config.toml
model = "text-conditioned image diffusion model"
dataset = "patchworks of several textures"
train_examples = 36250
image_size = 64
horizontal_flip = true
conditioning = "text"
arch = "dit"
objective = "v"
cond_dim = 128
tokenizer = "word"
vocab_size = 40
text_encoder_width = 256
text_encoder_layers = 10
text_encoder_norm = "rmsnorm"
text_encoder_norm_position = "pre"
text_encoder_activation = "reglu"
text_encoder_head_dim = 32
text_encoder_fused_qkv = true
text_encoder_bias = "all"
text_encoder_qk_norm = false
text_encoder_parallel_block = false
text_encoder_moe = "top_k"
text_encoder_num_experts = 4
text_encoder_moe_every = 1
text_encoder_expert_mlp_ratio = 0.5
text_encoder_experts_per_token = 2
text_encoder_shared_expert = false
text_encoder_positions = "learned"
cond_dropout = 0.1
norm = "rmsnorm"
hidden_act = "gelu"
mlp_ratio = 3
head_dim = 16
fused_qkv = false
qk_norm = false
inner_norm = false
moe = "top_k"
num_experts = 4
moe_every = 2
expert_mlp_ratio = 1
experts_per_token = 1
shared_expert = false
patch_size = [8, 8]
layers = 6
width = 384
positions = "rope"
residual_init = "scaled_by_depth"
optimizer = "adamw"
learning_rate = 0.0015
beta1 = 0.9
beta2 = 0.999
eps = 1e-08
max_grad_norm = 1.0
max_steps = 10500
batch_size = 128
epochs = 37.1
lr_schedule = "cosine"
final_lr_fraction = 0
warmup_steps = 520
weight_decay = 0.1
Rows from block 2 of the text encoder of a small text-conditioned image diffusion model, named by matrix and row number. Rows with one number within an expert belong to one neuron, the router's apart. Each number is 128 + 32 x the weight over its row's rms, rounded and kept within 0 to 255. All counts start at 0. Numbers have three digits each.
Before each expert's rows are labels from the 100 texts, of 14976, where the router gives the expert most weight on average: "fires on" is the input token at the peak. Only what is clearly more common there than usual is listed. The data: patchworks of several textures.
# router: router (text_encoder.blocks.2.mlp.router.weight, 4x256), inputs 86-171
# gate: expert gate (text_encoder.blocks.2.mlp.gate, 4x128x256), inputs 86-171
# up: expert up (text_encoder.blocks.2.mlp.up, 4x128x256), inputs 86-171
# down: expert down (text_encoder.blocks.2.mlp.down, 4x256x128, transposed), outputs 86-171

# expert 0
fires on: "speckled"; "checkered"; "studded"
router.0:162109095064176143144142122128127153114090170126100155185193131181138168098114136106193179152137094128149126164107109170146133165130154095158137107094179173149167149108095158103083108078133127146115165068190082162146094121083141158099134154127087119126115175
gate.0:048135071073157126134075136112188123140161129171120081085120131133133105091128099091118137165104127156151108136117124109092101089066109107082168132090117157124140109151155157090076148098099145120081169145126122167071136161140125158150122170098064155140092150
up.0:064167175047113131100076116122130140139162124097138083133089132088122104105104187128133158149094149066196132090166149123035182099058118161118171140170109118142127097172127131117122152130048137156136172072146088118159071089120105169140156124131109158171142145
down.0:118129129116085149137093141149109119183162122127078168108104106099071143179155061162126112104105079145141098085173068147156140130129177137147134109151107156155151104154091078134161141048136116181127140111155107127120142120136076116183073149153187121123086107
gate.1:143130118086159140161063106137121132115095144104076053096149168108114116211106131090112093206121135179069125135078139100184082100106119138130137140179125171216102154109065151091095116131182144152130145163103111118104078054149177163164137140159180081159144113
up.1:171108111166103162124130129118104070149135148123147158087131107096135069122119105116140151110115111136186090173157144101117144143152130090149141120120088128204189120165123119120125075111109054092140149126113151057151140092131110150115148094156117111147098133
down.1:119142149153096148116139089119131063117100136142160175108139119168150120165142083161090106145129138135115192058197164143156165142172121108094064138210085101070151109151144101140174052105103123118064137078128178123107119123190122085166188105145155132160069161
gate.2:134084129078064096183112130177121167120133140071122151159188124180126184123208101046096148144173147115117163176154143086155062152115127139070160129110171112159103131128145130129125165132077133101140154101191133112146127124112091101155081131143122154143129080
up.2:137071088116176172157116145137117171130133113135137139149130144122164113084125151165118154110107126049152119100150112151109166132167125148127087081138136110161157118091145082161117109130073100132155170147114086138103151194101118140183121085169135133128122183
down.2:099105125110142081122152119107091107127156108166109133115109150103170107164132097107164137172124067120131114134194130187111100073145132086128093143060165131101161132154109140097143188112100148141116122079181080140169073148158106101129107186161126082195125137
gate.3:074115096154122105143114118128112163144125118105163152151115162168161162107130133118101124168115075131189143109113140123145161174090176087173115135186143120105126128137135128140143065180168153090160090128099131107130137138092087119122175153133139123052099096
up.3:166184128118108131100161214150126127134114169087145180160085090163112094122074175132170110098108120098147128131130148152126108142092152165159112083130148132138089149164056156145139142110138118115134139090132129124125101129123133140139089140099128190164147116
down.3:087085083123118150118117123148188048137110100139130128158098163160057151057093158130142146181193144093081146136123133127098182122168139164146139114181097144120091144177101140161147118131151154143110184141151115103186170116138141137144160123150142141168135110
gate.4:103125167117143155148065173148174133132107130181156037096079126101112171100128120121132160127114168116131106133132140085113095128153175138107070152143102071180126123049129120129159086144102121090060103139151105163145112102169120176158168106085151100062144115
up.4:104185136077107168164126154181124174163090117156185104139115192125112121208132119155120146139088205127173082147105149131132133187176120112146114118120146098156128145096128163126171084118117123107159132185207122151108141072155104135113126131143113145131113130
down.4:070179146079145150175150126125149104131101123115203187105173161138153079153091087085091044153091101151099086130100118106113095179145143160149090119122105071119099161073161149114139092111144125150088146150153069100092137154120170124148075100195171147134145091
gate.5:203146081123155129138100102154101141101092181100091098160171118127139109116103138105166199097141162134159138150147148150168178150059148138141118155129172105112092226088114141150135164134104090143099208155119110114142080157127170139125149137076050163146110206
up.5:141148111097108180134168095181128190134070151134113086186176137120167169140122108119188155198142153175137071137141130114105086141074175131142138160121162123118194153113151126153147080099158119139116140094163128131132142149109138202124089156133059152134114163
down.5:100120093100183165085196107161149160161107087133182130164169077139090104128126151161159099149090146156133105137126107048116174145153136106101177128155123108202109138061119156094126130095109102144100150128115103102122174143102200118112135056132134155145162138
gate.6:104107099155117129111162160137171179104116091113103147092157153146137142111137159119176114180110087149171094180127077098138162089134127103178061163089084115108103155145168126094105156132158136099096190095062135091116090178132164092062152112116136148111080105
up.6:179205113139137158106061171092100129111155161134162103068126064163131118128087080123094128096159148161157117095101098200104171119100087108150112144112109079155128126121178080158082156106186094141111120153191162123077206151143143108135154113175093161141155085
down.6:151171079079167154116171129138083133103146132162128152118145108133115158145129104115083150135110117098207075161153119114127086146123137138106129170138145087053171124097066127150131177121120117118170103174114144143076116081131132167104093197103119181130133097
gate.7:121123177167139131092142106045163154178141167141179098147032111112134133134193213123097106070154165107110113145084131120116152154115126157151126109137048089139142121125154153121115098180110155210104181132146133137153129110141105114150087085123137092170117155
up.7:157124116120149161147156175128162124053132080188114105104190138066106056169090123075184127138094156168178140140157122076103144124151181084169152125128111125157070139138115136156082104162134161140142129108147091112107135145188150156126118097119189124136083109
down.7:049170110125125101152122139155114199137125116164100184145170119081144121115161144113061058144132105103083134113091140101112111168120098176159074139098114167189096095102182122158063149165159124067119214134138098089109058160143114140144131087164114122162152114
gate.8:157141168115140152178154154057088204127163128158124136123090116156199158104132156197100130093128194202145136147117161128143097135192138089117129117180071076135128149145109161141085126100087157120100180131138124082107114164144077085115146081158078080154166070
up.8:076156134097126119150172132137133209152139147154139111115103115113088100074122178099129171191179162122127138117130151147095213203190133157150131113157113134114131129133098168175119114130104133119118130155159111140108206124130162088157131111126149097140107154
down.8:099111129147133111092163115159073149121099166113075134168147148091078150094159069103078121096155115103110109124139142104168117145115120150138109129145086122131083166147129142164139141113095043082105143130117151107123112164111127122122098104113087167132125130
gate.9:080112159153137145141112153082153132138115151118118181126099084192115156141134136178153175105098083127140181130156137072139137161063141153170121121171076157096101164131108149145117141120162104041133097130129120141156197154073112148108176086174160093109094131
up.9:107118063170066145115181137114132107159148115061061115141111122123112124114121143092138111195138133147130124165109111113164118095165078145106152104188114191135150131065139160133104147085155119119134151106148184101120127115120114115072143123080071124072061142
down.9:130152168132119121140107100140123127106121127148111064164160144082095078123107078111091116104123076134138104174090035132155082181109097119140081104103166136098193211144118143133121161105168138115142136068148074074088088152127122038090140143077137152163131153
gate.10:112109093054139081167144165123141170120112149122098116175148166167124149091170169124136120096127120160108117131088091128089132132128110125122173142125180093149154109143138136069148104079150120092094115067074107124103099139149166119137190144095088160157119183
up.10:149131098097080144136150103122111104108146142159134129174150111151150130114114167102161068159166073155107137156139099115125136171137165152128207089123172133137137129150086110173165132086127099178157112093123158169080097130104162194101143140105113163120083102
down.10:093124161119168142150163080139099164157115082140090137169209068120179166114079135160165121145137154183117046113093063123137066100144112164145168150083121133157115209104132142134095209136123074166137206130091104101161154164119179072167108102126121142082169112
gate.11:161074092101105129159123175109143106105100155075119169132107145136087110133164114076077162100153117100107183111126112144131083128131123133080095143123073138156136159118140175158096141143166064076177143158112135104117147180157111115113080170112146131144097147
up.11:145116096083164121129144116134076032102148151140173116128110098156170137210137156149141091138117178165091113149103084173116107072133138149152117164128118136192108110118136100147128127144157075174125105116128135154078141108102135130112141087089127159170123127
down.11:139139157051166173086093123116105140148137154093097109165099116166125112089133110087117128158117094096129188148057132128076147107172139050182122137166141106125131148125073107106091124075033149071109181130102159140110088109094128164087135179117084115159116160
gate.12:099110141115117188127105176147119204050144167183109113164121142091133127107112116087121082073102069144144185100154156141143161103165158164135108066061176165219184128111091149141144115115095172119154143076118138110159131110096143141124130118106147186116172071
up.12:175091176106146127171125119119193064132094112138153180119107157118133116153073133099189135102092173119112149088134132145113082092186111101066129103148166102184125116185191117131149100119151075144171123205119128110154129128128130129151107193106127103141161183
down.12:157119092169122152079098096110175115064148114077128125114160143143152155149177181107073127038078108150076097175135140132133097103118096104090108109128138113154150192217165096148084108129182092119100181214114141118064128132151085158126118137084152080124087124
gate.13:114157094146181168032183117126126120117088130146075142110074180110151141194088120118102165127171070092130145145156094162151149137129153133144068148148113157123057142173131184180120089133105134140118151168152120126152123110166116087133087130149139122141108109
up.13:096072149104146104111163091135127118126118140105142087159077155138127103128185177087132103157077105119147126160138205105124177100164154165143160161137131082151147129144144113102122084133115139116091168117123142179090109147091144140138168062187076088103059196
down.13:082144112088152143159129066139071097168147109141116125168161152084096083104106117187100090104202161145095104173136154130117135122159127107158176165144171136131118109167095099107135105140120116111122122158111112143076161136141155094144137143164164116120124168
gate.14:169137153132174204119113085072150153136092192114165165162177135116113119186175103158067116100153171103100135169166136140099147164145100135180132178147113061133108158153076163135154100149095160127073124096136153159123170134139080205154103164152152173164154073
up.14:039138087210134127160117115146152135140139137149077156107124174165105210123158171206081145125131101174144204139100194144153089112075078160156123108112135141084113143122134122116158137078171067108150130122117152126120090069142107147127154132138127150121162085
down.14:097105134131166080112100106128163038130147082137089110110155111088112182153165072135146053130123174161126073088130137100089175096162102115127108102154093157129137099156194120134122094129113182147123101155144134134148137125169100128160156132119122105166136164

# expert 2
fires on: "and"; "marbled"; "scaly"; "triangles"
router.2:109090138158124086078131078139156094174137108173130089156125180154122127119144153182139118154089142172165121120103153090088120068151148127170141112189168101155076111099176103138125170149141154093118134119098166108129174181081150124144139128166159166151076128
gate.0:137139111153140134212101090083127094127086102116168135146160082160103128133126172090075108138124149171062119132139107165101120116137144138133158122110103075185124197131119129142178124143144108119154153178123132121149067086124103110132126141042113142100120177
up.0:164141166147111142166185142127169106143142143156132171087159157151066154081104152117076094169150087178120177142118107094126145137152122140121069086112115117176149092122142157091170135184133137159131104106052082109122150075156131212071094139129122120119122093
down.0:116127087123126147144132167094164133183089091090197128131105163117116092112142169099110129126097137161112101085116112160145097176056051091100136123135132200195157161106112118116161071117150143150142127139141125173125116061121080126164157098079101165181147165
gate.1:160083082138155114160142095101166216172118157182133143100149130131115138062133105160144180083126126074169111121124084065136114148148109131134137118126127172115114068142118108190147104131134141129189182105163135128082109107068135121146136124199116089120127164
up.1:128070063186110088098126171172210065106101149126122121088166117121115131099050154122123192132202138169101110143124128141128120139121136095160065148107132190121119136041144138146111128205134144136122124133098088154089139147136182107094145129109116116149084086
down.1:110098102119084188188137137116108111137138135105153123137144145144137082147081073181051149152084218134126127074129098168145126192171093035144124138135121159168114147138135144137131167131121158130138127149189100129145107133148095171166111143092096130122147161
gate.2:148146137098128185145171138091123195142130141086163180114157107051142059179115137109167103046108072153118169150107098111125103147111190140074125093131094125179122151059084126170099138096093086159176133123145079100124062085106125119127144093076121097049135172
up.2:161141127072083082111096091136097083163151126099152100139120132158174199184131133151094113136132162083116116099139115123147131154165055160118176143095168134072115120174130134179141137160146107127128122116093116192147166112154110090115118103162110134166167060
down.2:111065126179092099097095101103120094196091149167108093134149154193135133101082172147174145149067131090116118113079167123090164111150155147121135098117195153126130175095071165128114102124102150074155156143099148195113123141125199094147135161126121154157086112
gate.3:123121152147069110093126146167092159196122159172120079119133096105132159121113126107118073132201188148153095135079111177161138110121109165185100139164137112103093144143161133144145073130114198151090105089036113141129138152113136123109159076132071166145133082
up.3:172089129136092121129157155152147148118174168117116127160145149099133107116082218163142134138187161108124147111143131110158159149069194171130123109101174051118188154139148131126114138133158167080137172177139077091130128150124168130177109160173166170137131119
down.3:172119092095116190103147105116139155129079150109127148108107138072110159135119106118165135142120079109167137167143088086128162104147152111090075114140129093181160076089166131141082077101074080198097146161126111122129188153076067148120094108151096147113110067
gate.4:136138131097111069136076194157152101161176189087123097104109184098136137108128102117138156163160068141144074129106149116136107099153147132120168142053116179115178147088117065154088092131153123103149093159160083121144083187184116128144150095141161163120082161
up.4:090108056153128160085155174102118085135122074105138067141114132145036180165154125133063181094144068130156157081123149154182100109121143151130116141130124055132105163169136072135151123153138100103141169166141170155108085191186173065158154092106129139171083188
down.4:112116165141143123144156104166104178173093180114112129103055124105100101118130083141153079143143108156183140152197105119076143104168077207112117140106181090110091153050129121131159134135098105116076108144142103084107144126179124098080095103109127116197136083
gate.5:165122089101142118191156121174156148058139181121085124184089149111085103085157154059149131143132117084122146161120159152145116185150139085106165105102152151136158169098140119047110130125065105141095147159134078140153065160090139128087101147150096114138113159
up.5:181113122086125143170096142241133142119123190142161174203076107097044140112116093111151101136166156089146144090107181113141116112094096114130146109100173163120094082183098114125134126149103117083120129153182175099191141170100070107147092158151132070146151186
down.5:093103163098096065108125100124147153087133129118117170144108144170137184123086190093120154105112118142072120133134169137113127113178157129207094077100142124165074118115087105123146167096137120192101140144168157134110113115117100099130154150112137137080113149
gate.6:157118136133148141128108131125062128120150158106082149139182120133113175148177158105144131147116152173150127144166137151096167093146122103143112186110124185134188115104135181088077159065159163127166140144153125111095121144128163084156133184162095124166098108
up.6:124135119161135104079107157082132100121187152107159118113127073147166195183071180101142153136124165172077127089192095195139137152199102095101128112156125160132139175146060129060130117134118173070135145105177173108093125136167101197161103093138167112099177189
down.6:161128037091143119115199105127138141120148119138129142090126118137161083117083129117093179129173135149127124119121136088145058104097136102120116096108143161057117136087066100107076133085116124122110080108064247136101111118155099085156183135163140162113119145
gate.7:084144127125154093155114132166159139076130144173170140137077212147096090128118117121143141140130140145075140176110179134154102114124138118099100083073129146133066122172138136118104116112167130110089112061141140121161082174109137086064180142107157139126150153
up.7:166150140088107153127151158181157154126157174120131140162054148152151102139189143120140079172143114099146133101115152087144136016123118106120108136063198106167090140130123083116142120121121121161170160164127120159116104117138142135131119116112139127145113110
down.7:181122164171113109122199200159080197151151116090117096116147091123060109153139138073093139135146151117122202140175138135114040156137112162154105168113146048085101143167138160125177153119068076136147131130202098134177099128110078138104092123086123135157129247
gate.8:072117104115091184116143190125144080077142126107158131080144110172115132142096088093123173162184137146096102158118088124152094138179157142127097161084097124139207152131202109173129139178114141127097145146114148173113087153199132069156096100167121045102163108
up.8:098086164113103125065148121140098098154163103088178067168080123100111094112134164172171108090144138165105101092088146145059119149091170183129199148105165112178168124098094086123087114081141079158137081161122114119136098137113104133120112096114137149154100095
down.8:139116085136081106116203121161071154124147092117134096074168100117120071067118148122173142120114141135149171188134147098126087084152068140197165161168145094120079154161191106145112143151122093151109133139134141129131076145154129172123097139191122141085141103
gate.9:124105143107091104132170169122179099101124173112189189099154091110153060159138156107066135095174129208127118132132113129129121154052142178130129125125040131144145124101126098136137120100143119154123171137142151092062122157103187111132121078068100127095158113
up.9:087130104117093122147137111121125131117091146108125101119150126224171159135151100116107177170126126118137123131114142134165139145133091115214139109110100067057160132105136155143151084124154126102128132051146113150114134172146140177130078085188132134157144098
down.9:116160119183135153141112107106122164157098126144105118111094117123148102142108049095154085123109166077154118150194166130103128115166073083075069132121168143150175069141146174103140101175173190176121154197144152157117142106149182163136129157113129140140212133
gate.10:108108092152102167091054187136051186093138069126122117132086091132130129150107130123153119156133178093105183163127077097155114180120154163067106099147111138129115113136143106133172167131120149130085082138128182103135104167173191098088116137089118159128085170
up.10:157147104137100167040127134105111120154099125106218091097109127113096131124109167092110166111084091142180150205121111124114148165201103133165105160133125139136129169125112195122142125109079109162157120160122107146136155173187101146115122105138131130118145093
down.10:135114130113101091134148082132143098125178124158127139070183106128136071151178144143169123083137129163046139146105152114078122108123149140099185093139120128095122137112049116088090108123114119136196149122171100111126182070103122102150110126152145080130162137
gate.11:160091108114144140176152111150171163038146114147139114151121120066047066083094120119163111126139112115118138117110173197145109160155123088099173115112102139103122174121114099072074111078122056173153142137112144113150051144141143088128107161119143117095132165
up.11:192108082129129147144137159170112092044135189090151157163128097083095125085116124080113189113139107077164158185127198143122110189123116055071147144120120157086121114080191101062109124106068126078149192183168157106156106130117120110110132159111137124119123134
down.11:078143063163116137171182094112078109141111123117166126177094149180105164111087088133140138132121169126097138087109157138136112115139141156184138083127114095130085118140089107173110128039165124084131136100098128119121146103121188093140107128151153174111110148
gate.12:149083154160150135116146127198118147120126168115133158089189102141129124147167137141137134064107066146132107170179154096134156122129137106089164175184114118105131145066074133144127110142086073133138107148170111172119112132167136098164127102200076141128126088
up.12:107165135094156129090144170144161076144146116101132146122147081172111103153130099115105117133106171138187094055092079142104117115120132118142128135078192186183132099102144133129153199148139150108123127074193090151093117105143149119098099163075146126128161138
down.12:102215136116088161091084131129181132188113149116087200210135135114155095115164106098105167147126127190125077159100101164116067120100118048099116165150173162075196124133113151125165168163196093117148136119119174124131142087144136113134066111117131123123097147
gate.13:125155185104202143171157106104151110134097138080159178091156150127129159106206178167072089062063181119134110160101121166118176149141109132177053120080118110114105107202158123124163128103165159172112112172097072088143087116124146141137142160143169168103153135
up.13:103154107174116102187112111146136105161124123124162139126148130130132119146128095153138100081125133083050137124101135150119153231097115108134151150131176148119089108142151155087126178121170130155100108131049104149076112165165147118081139102093155126141166129
down.13:145086119098128115106164126146111108099084151103085094113127119090156196132101113131094137181123204177151178084102163118136190161096153112128194098127119140165103172155161109154122140116128180085168096106133124191221051115114117111096129121128131141132124080
gate.14:130116114114130114167085076071117141056119122132107203147126127081149061165120141089113113074145133133094080155158074093157088139158159109114099076099088178146162118144065086146107129078107095142172119170140139122100153112130144085090125095115139128064129179
up.14:154142099093162169144129096148151143098117131158133160088141085124129110168095138147121142084148127207129064151143088082153080130150147132099112131139162178144144143089137130110092155116155068181153142115152182150111164143141132145134112112104112143139176118
down.14:148086106114112130158177151051091200138115118130126176097102122061199105150148182094113137118171131154127114165130155115107101195095162125114116193136101119104138162146130119137112080135169099206097176090171075065135081194025125146124083101113144106114113160

# expert 3
fires on: ","; "camouflage"; "checkered"; "plain"
router.3:110169164152075158128123179139130111116168113107175166042109073073119092168131128118077086079152153131075139103136109139139109138099113157100122186107058097124114125188135118145181126172122132137181077155100140085095131099148109083142124088097162123098204084
gate.0:176102159095151141094112152120146143157120150108136182143143090065146104131189142096122135177137181070133101109070118171144131165119123092153101132134122066130151044109138130144143105143072127167127110111136140111103078100098089156158118124128157109075131126
up.0:118104086107082102140126160149131183122094112106092134178090111130197134109130147103195122122073148184111107102079113129131136149131112125079177147088133142077161107166140148142165170084157142141130207187120138162130140091142149119164140041107126176069126099
down.0:102117133237102098209116157094110128154114184163079146092128194153121135121088133136104129180213111172149124132146144117117149123074186129177109069100101122188141119143095131166133169093130161089067065163100103116130127111128136120151152144102134093124135149
gate.1:182130142110144169101121139118115118103077125055079172116189131111163137103119178130107140121172089063099132174157110147128150121133123087147105154086128101118134099117101097108127099090091080113151140076182114088154121137134074078095131127149141102110155182
up.1:182107123083153164101114111118120157135093154105112166146164143134156161072124158160189133144145088135153192171130149170144147096137154077157119121107127130140165144029136155095090094095123130153152168078182092131128104159082107162088112145158126052073131169
down.1:109121146135126123087120117135141113146156129126102119134065175099130095112182168116136160098109174127070141082136161095090166082142107192118080148179129128090085070133198077179128160164123126089165086170080163104179177140126139089086118135140201111143092124
gate.2:111111165149126162125153121138184130132131085182162182121158095093097083180075191156122102070101141149095140131092058096104089127146193132054127139125102132183110116169092074122119151131083156198141115063130112090107118161075146099156133092101129147092160107
up.2:144142094101149093143097134100093129121114173075076069146083164159157171091167076097154154171162118098159126156177188167150148146125077104181140115111150129076143135084148159141130093110153097071111150174146134167146144080198096158091140166171110098167093155
down.2:096168143145094081084084189158123083114154126119165173091109149105083141165120122136071101094126157149074148112112152099134085139096077192122103155122070103156127081187150108156194149185100092119167095174139206112103155122197099091153178113106153127152164099
gate.3:071069170130174149195177117119084146156145174146149120107103163084135103213159142145167103136120156123122109107145088133140121075117149114094150120158232136198125139164140130124122153095165096079114148117119144197070109163081164115102158152118127180094097100
up.3:103140123147091154154168132083104123058069120123131102172143101084128151103116183078109153174133089097105138162163085092065105178076082109121132179117090122176127088168113114136117093145067132120136137120105125098155103125165024148172106074119108050131133132
down.3:089155144109128130161104133107034116122070145107157166093169184132093120107145084153112103124121113107148122162142098127144096131194104132107161105118163072175091166146137061107138109154095080106170141181105131136159153126198138181148115112100142135134097138
gate.4:143191124150130110131028165118086110100148155075145154170145123111164164074163096134123163137121145104192201141119106159129165146098073098136094123118103150118172139133075184190105099093154107062129182113150150146134092096176114162060140153128046079140134142
up.4:088082076052118104109103128158097175176154096108090129121111132157101143162139183124106114171077148137112095137107142125144114111055122160129128182155099139096126087144112150077096102126148133128109083127110202163136184144151135112140135196083118136104162140
down.4:071140133170070075115102106142170111129132120168180148119089145039078086098237154121071110131146135111134123142139132131173143101125113123140055111135105131109111125083180149170137147162124097114134097114153187088116153143138087136153110088131147122111139150
gate.5:145071124096106140057146123088097117165130126127080120154134155132140157089144142115216101150097161057156073089092111152091156149184139149195149094171171139136098128156123130081135149155131092158117144113095072175143137121126137217157161131128154096172098138
up.5:118150117099104094162117189128137095120115144083111194110082126116078122138063094084119128119131129126146126078117161143141080124130140116082178193135120147066109125161111132157147135142120141145125120100138090127108096151159106022105149069155151189117195137
down.5:139150125140083122192127087111143181122085162149063116122093097173152096095120103112148166187113110097128147094136105146158139152101114103187074097167138181069180094173177122135147069162128141119098119119106136173139140117117090121087147215082153181166133088
gate.6:196067117143174182125114109087163181115109135122102127121156114138190105122111119173134129106129086173114090182119079148104119133186156076125086116149124160129161084087104121122117085142100130136147149130151117100153113135087141156101096169096112129108155161
up.6:177065106159179154128219092088147193117072110168105132116161142109188121122154121133171167151114182169151088140168105137154134113189163097126160087145139101127146175091134096096111087135130162147096163090134060106089159167102143118057089137179067133158091188
down.6:131150126169163105139158118099106111151128155133134148124130088133161143125176165199055133139113088134100117192091111141157088156143112100134111101099096130121115180092135153101133128141146124089156100140092187121102120225138123180065181124129118084120096073
gate.7:132153101102124090113073152170122114123131189061120128102067190153143155129154133067137126137130112090103236124135143099161116141170046143201108095119116159096121074134142163166165100148100084084114092181124141184148171090185062144094146159158120080156098116
up.7:108163066102117113124109153105088117052133180094154163121158119128106193139047071085140128095150137099143105143105121194110122179098089126146120147110117179113125137133077170118121136115149096108127119138114096148153125113162110105148158173097137166130151137
down.7:150072148189132077156092145150115139139145072149110103093074129105110110079187119164123057164119161085159160135175123109187122077157097129140125148177117126088113120124178124177173108149093085081154126192112141142160145154192090167125088156125113126143083091
gate.8:153143113093113144055100142114148149089128131083144114173144156104144106094149155121125138127152080065104102202121142108175155152135111090120099067166089175134166100116156097074116141127130143126102129121201133133197163147163061106109096110140151093121115199
up.8:104095114164160142104146124150078110118125160209098178164125116101143112100118157140221135165096118167182154076106113127118127144130142104156231167092156186162105138140108104197121154112194155113130102133101123130177187095104135106097135072165094155095182133
down.8:142106121115092096113132168157093138157126105065121090138116163130137151118161119125106152147108209110115172127170119165104136090089147149116094108090100125140194125121134089164205090136072075129166111186114165142134168102177114167106073114129130129171130083
gate.9:162164085085200128124117124107132202123090117096138128146155085136199126104149169141133179127136090058135129174075110185200160104143117108127127132091131178140169096136117103102095088085106107150146179053174125168168139170116136126104139154128156091113170199
up.9:182130109111143165068098095111123179085044144105132142129145161160167110108107138093109167107195128125081137185126101165120148135126151132172123061112178155182171119070098187100071120096104134149205143134183070175156164154108073136099132154088117103089141190
down.9:136126163160076169115108080164153112142157112113148171142103114074154086128122174132063120088139131097123149117105095148091067099139134187123095162158106164132095095157140122159174158196081146115123095138115161095115151147178093071145101176112158100127178142
gate.10:163160155123125130122096107137111106144157137150160105183105113131146101103141163121108141118125120137123140168109104173096150155104138085164065086117117145163129088167117141132113160125137111081067190083129105199144125146131150131096104138077125185116143101
up.10:126090119121139156160145160116130192161191100137087096095112138063114131071118159098108119139105138172131124103112144057162084095093170150131215160119162076093118138066121099165170075137132131152175116113120105054111156060145141167166188112165145147145128070
down.10:124142102138151134111113194124128102072119136107082131143093154108162102144090126086098119173222142117108131196118117138155159074112142156183129120064054117199171144172144114078168171102114151135128147115088149146135064106168098088121081123119129147126098183
gate.11:153118081166098142114148085142102148152163127118173181144168144109084060119131116081186155173129170135165182133077121108105158111137133151128149104124114121110133157129113114058086062170152138136152112086170169151132145081129127143070081054087110164151099064
up.11:080124161156105153094131124158139146125134117120107131073139102102127087105187160112097116154116064150129126100117129163154156133109157135184105069125104123109185115182127125111216156082059104120095140091108131148172145127118121100143159137111126120128144144
down.11:156097147135103119111102176118116071159172141095127138099186147094112161086148125107096101138089113110121186099147150093106156125168074079122104108126118199165154104115158171114137075188091173102168115101098109153122151116111118125109105085144106156147092116
gate.12:109128099125171119178135153134187110164118139115115124161157086149115166130115069128098174069176159094156125152195134155086145135172131168143202135081170085117129142082087109124076134063105104145109167146125085114099108150146171103126079131133089159097158080
up.12:123105170119115156150077096131104140095126104118193210088175142184127163088152131112080135105086084060091163107126066136132185118229077083141130099166104140071127120070104160129154184106217190136146106071162152110157169186112126114141108116142129175152139159
down.12:139185113148151114060125054084129119098106102086176160102128119173120116131152104067158077091093154096079053130075157120167201125097129174100143083098121080084129086106084150124111106109104095122136127082096160154149138139137157131150102119097109178063157101
gate.13:091147159079105132129110173108084106119114140075165145135113101165089125195115102095120150144156105116108125126108111178154136185068098175141088141100097132124120111158113145173183137115122097130188122126112105157128155075146072187123162180115138102118095106
up.13:178091105093121103168154119168171132120146147094103153106169163121243119124090172132122116081184106066202116083175110137127131094125115130135103097129157135105136160124174144121168114106128177165138149151126128114132161148131165068111119068164124162166145112
down.13:201157154121133052139176046164063115169161172118132129133159127166138117147078118184164138147161151163204164124201128128120104083154129113141175148080131044175076091190094154067106142172158217149153124136159144122182135154110176101177126137157078152144130151
gate.14:140098138119131171135182112104169131108072135159088138135171105132152114111143166132158189096148147144163109192109123151152172098160145072093136118121145126195161182113157116066108079109135194202079180048133121132130122159129147116091108119144109123118129170
up.14:160131143096137176112126131088134142120079174134081151134168123166197117146119149094098122122141055073118151126113155126095158120161112063153116116090064167100111112104103112126140069073071142153100150094112067153115158133176118135087177132104139052077107199
down.14:148142181152132132102137084118163122128127117204101101127137172115150109127099158123108141186106094122145150190095109116170152179172147107100149102164158172108114140095140123089116107070147167183149166079137103149157138158067125160137111074171045153153159178